Rows from block 3, named by matrix and row number. Each number is 128 + 32 x the weight over its row's rms, rounded and kept within 0 to 255. All counts start at 0. After the name is the row's rms in percent of the matrix's.
# conv: 3x3 conv (model.blocks.3.conv.weight, 80x80x3x3), inputs 27-35, a 3x3 kernel for each
conv.41 126 [113 133 119 137 129 147 123 106 135 122 146 151 105 120 153 128 139 110 104 111 124 141 117 111 110 166 160 128 137 148 109 104 161 110  90 121 157 172 108 130 172 167 126 131 126 120 118 160 146  73 123 158  95 133 121 123 151 120 106 192 188 119  95  90 135 129 113  89  92 159 158 156 153 161 100 107 138 142 111 103 187]
conv.42 093 [112 153 124  89  94  88 109  94  83 126 147 135 149 144 159 134 116 119  69  65  69 179 120  42 143 175 150 112 166 123 112 157 160 120 143 155 101  78  86 130 102  96 178 114 112 149 124 110 123 130  90 121 167 112 136 121 126 138 127 123 126 143 108  95 143 184 116 133 160 106 115 155 106 143 148  99 123 131 105 101 105]
conv.43 094 [120 159 130  96 113 100 122 127  97  79 110 136  73  95 145  71  88 123 116 150 126 132  94 111 179 112  86 111 102 126 159 150 151 187 140 135 215 142  81 166 138 142 112 104 177  87 120 208 175 169 130 113 154 130 163 156 151 205 133 117 181 134 138 118 132 125 157 155 147 142 146 125 153 146 160 130 134 159 139 105 143]
conv.44 096 [ 93 129 166  83 118 142 107  72  88 130 101  96 100 106 116 108 104 111 195 114 103  70  62  71  81  60  47 107 127 178 136 141 184 161 163 204 125 143 159 145 169 169 112 193 152 147 146 149 146 125 146 217 201 132  98 123 129  74  94  82 109 121  95 150 107 134 139 145 122 146 170 125 112 121 155 121 139 162 145 161 162]
conv.45 087 [144 117 115 131 132 137 121 133 125 123 133 128 106 136 151 102  96  78 175 170 135 166  94 138 192 168 213 114 111 144 105 109 143  98  73 140 135 115 101 177 120 100 117 118 131  63 120 128 141 138  75 207 148  28  92 103 111 102  80  97  93 132 110 117 135 159  70  81 125  77  92 145 146 151 137 101 147 152 104 139 139]
conv.46 132 [133 149 124 114 116 139 109 101 123 137 110  78 145 164  78  66  99  87 104 215  83  75 187 185 164  81 160 119 138  78  92 142 163 122 116 148 144 135  78 180 227  93  94 119 132 104 162 193 145  70 104 223 196  90 116 148 121 138 140 111 121 113 146 119 143 115 101 141 145 138 120 115 140 125  90 117 155 115  96 138 154]
conv.47 094 [128 127 172 137  96 155 171 132 191 109 113 105  82 101 107 104 100  98 154 129 120 169 209  92 147 169  18 110 114 140 126  93 123 155 146 179 120 157 163 166 144 149 192 133 124 138 183 136 145 135  87 116  68 139 139 128 194 131  81  73 111 107  62 152 107 133 129 113 114 103 121 123 102  94 155 136  99 150 150 128 143]
conv.48 092 [122 148 161 130 148 146 135 140 162 129 149 144 125 179 145  98 103 105  99 107 154  95 201 167  94  78  10 128 113 141 114 116 151 125 176 173 141 147 147 153 177 171 170 154 112 154 166 153 147 159 152  95 126 139 141  95  45 157 135  62 119 133 126  75 114 126 157 133 136 163 164 142 126  96 133  99 107 130 107 149 161]
conv.49 095 [133 128 135 123 116 125 158 140 143 105  90 121 143 151 138 131 156 149 155 172 225 178 164 195 193 162 176  95 120 118 100 104 108  96 113 122 138 108 152 154 123 151 204 158 144 115 135 137  97 144 152 100 166 123 163 185 169  67  72  98 136 118 101 130 117 134 176 157 113 142 148 102  87 118 142  79  92 108 109  96  93]
conv.50 094 [122 110 106 178 171 169 127 117 145 168 120  77 142 124 115  94 102 133 154  79  16  57  95  81  42 150  30 129 130 151 136 120 153 148 141 146 100 168 104 129 114  84 158 130  91 115 122 154 123 133 102 114 146 108 106  84 105 128 149 116  58 128 105 144 118  70 226 139 145 156 129 123 111 110 120  94 104 114 128 109 126]
conv.51 101 [141 118 102 129 121 100 156 156 117 145 188 195 131 121 142  87  75  78 156 148 152  88  91 112 145 214 199 148 130 140 134 131 158 142 174 163 138 131 103 107 117  90 125 103  98 149  87  93 172 177 111 154 154 113  40 138 120  61 183 192  61  50  48 118  98  63 144 107 135 112  91 122 145 119 125 119  95 134 125 111 149]
conv.52 102 [140 118 115 134 133 163 118 152 183 139 168 168 114 135 119 103 108 126 126 141 106 125  48  36 243  41  67 105  82  95 112  95 103 148 170 160  95 102  79  98  86  86  91  88 152 104  85  37  91  86  25  30  86 112 127  98 134 125 103 130 151 127 113 119 143 180 144 159 179 168 175 162 122 152 135 109 144 129 128 102  61]
conv.53 093 [137 132 139 114 128 142 101 122 160 148 158 137 108 155 145 106 103  78  73 155 208 120  99 155  71  58 129 168 156 151 164 128 118 133 117 114  91  98 128 104 132 133 119 167 188 141 119 130 168 154 136 190 121  99 109 118 142 109 132 148 165 218 135 133 101 126  95  83 127 144 147 174 171 120 121 142 110 123 113  90 120]
conv.54 105 [ 98  62 104  70  93 117  89  88 114 146 143 166 141 132 149 102 129 142 171 158  27 255 147  22  33   0 106 150 114 157 130 137 101 106 155 126 148  97 142 132  58  98  96 105 130 169 151 101  85  98 174 190 162 181 159 114  99 113  88 142 109 150 192 124 102 102 121 118 172 122 147 159 138 129 181 192 132 152 157 142 121]
conv.55 100 [116 110 138 122 108 131 135 126 133 107 129 125 121 129 100 161 146 117  97 139  46  79  58   0 112  42   0 141 153 166 155 132 149 152 100 116 117 119 103 146 126 102 140 133 123 164 188 161 150 125  96 121  76  81 116  63  57  79 122 128 143 255 161 123 127 125 131  83 116 126 108 181 148 115 121 156  96  90 145 114 118]
conv.56 111 [172 182 171 131 129 151 114 128 143 136 159 184 130 143 186 134 146 158 105  36 199 178 154 118 166 160  47 154 131 149 130 115 141  85 117 116  89 149 146 163 175 169 219 122 134  81 162 166 197 185 120 115  66 113 163 132 133  99  93 103  77 114 176 169 149 116 167 102 136 123 150 231 149 146 121 149 113 117 142 106  99]
conv.57 097 [121  86  73 161 122 110 138 104  97 133 123  86 129 117 100 182 147 115  99 161 129  77  49 101 163 255 184 144 134 142 120 114 157 152 126 140 129 133 154  89  94 133 148  90 139  47  21  56 162 202 126 129 133  76  97  71  43  84 103  77 117 134  84  72  98 135 129 112 135  85 105 146 149 116 132 120  82 135 155  97 147]
conv.58 091 [162 133  98 109 123 112 114 147 127 111 123 105 135 151 154 120 134 128 120 162 156 186 210 135 129 124  68 119 110 112 141 124 108 135 107 104 173 163 106 185 175 104 113 120 110 140 140 132 137 121 146 135 146 166 106  92 117 144 139 120  81 121 142 138  60  81  97  84 159 119 130 176  72  96  87  96 163 144 129 171 160]
conv.59 099 [102 138 159 113 179 167  96 168 161 112  92  70 122 136 117 128 161 170 165 119 162 165 155 253 197 183 238 121 140 170 115 141 169 108 121 136 149 101 125 116 102 132 107  82 147  83 146 110  96 161 124 140 141 139 146 131 179 130 100 124 148 127  94 135 167 176 128 118 136 157 141 182  88 157 145 104 165 149  89 130 137]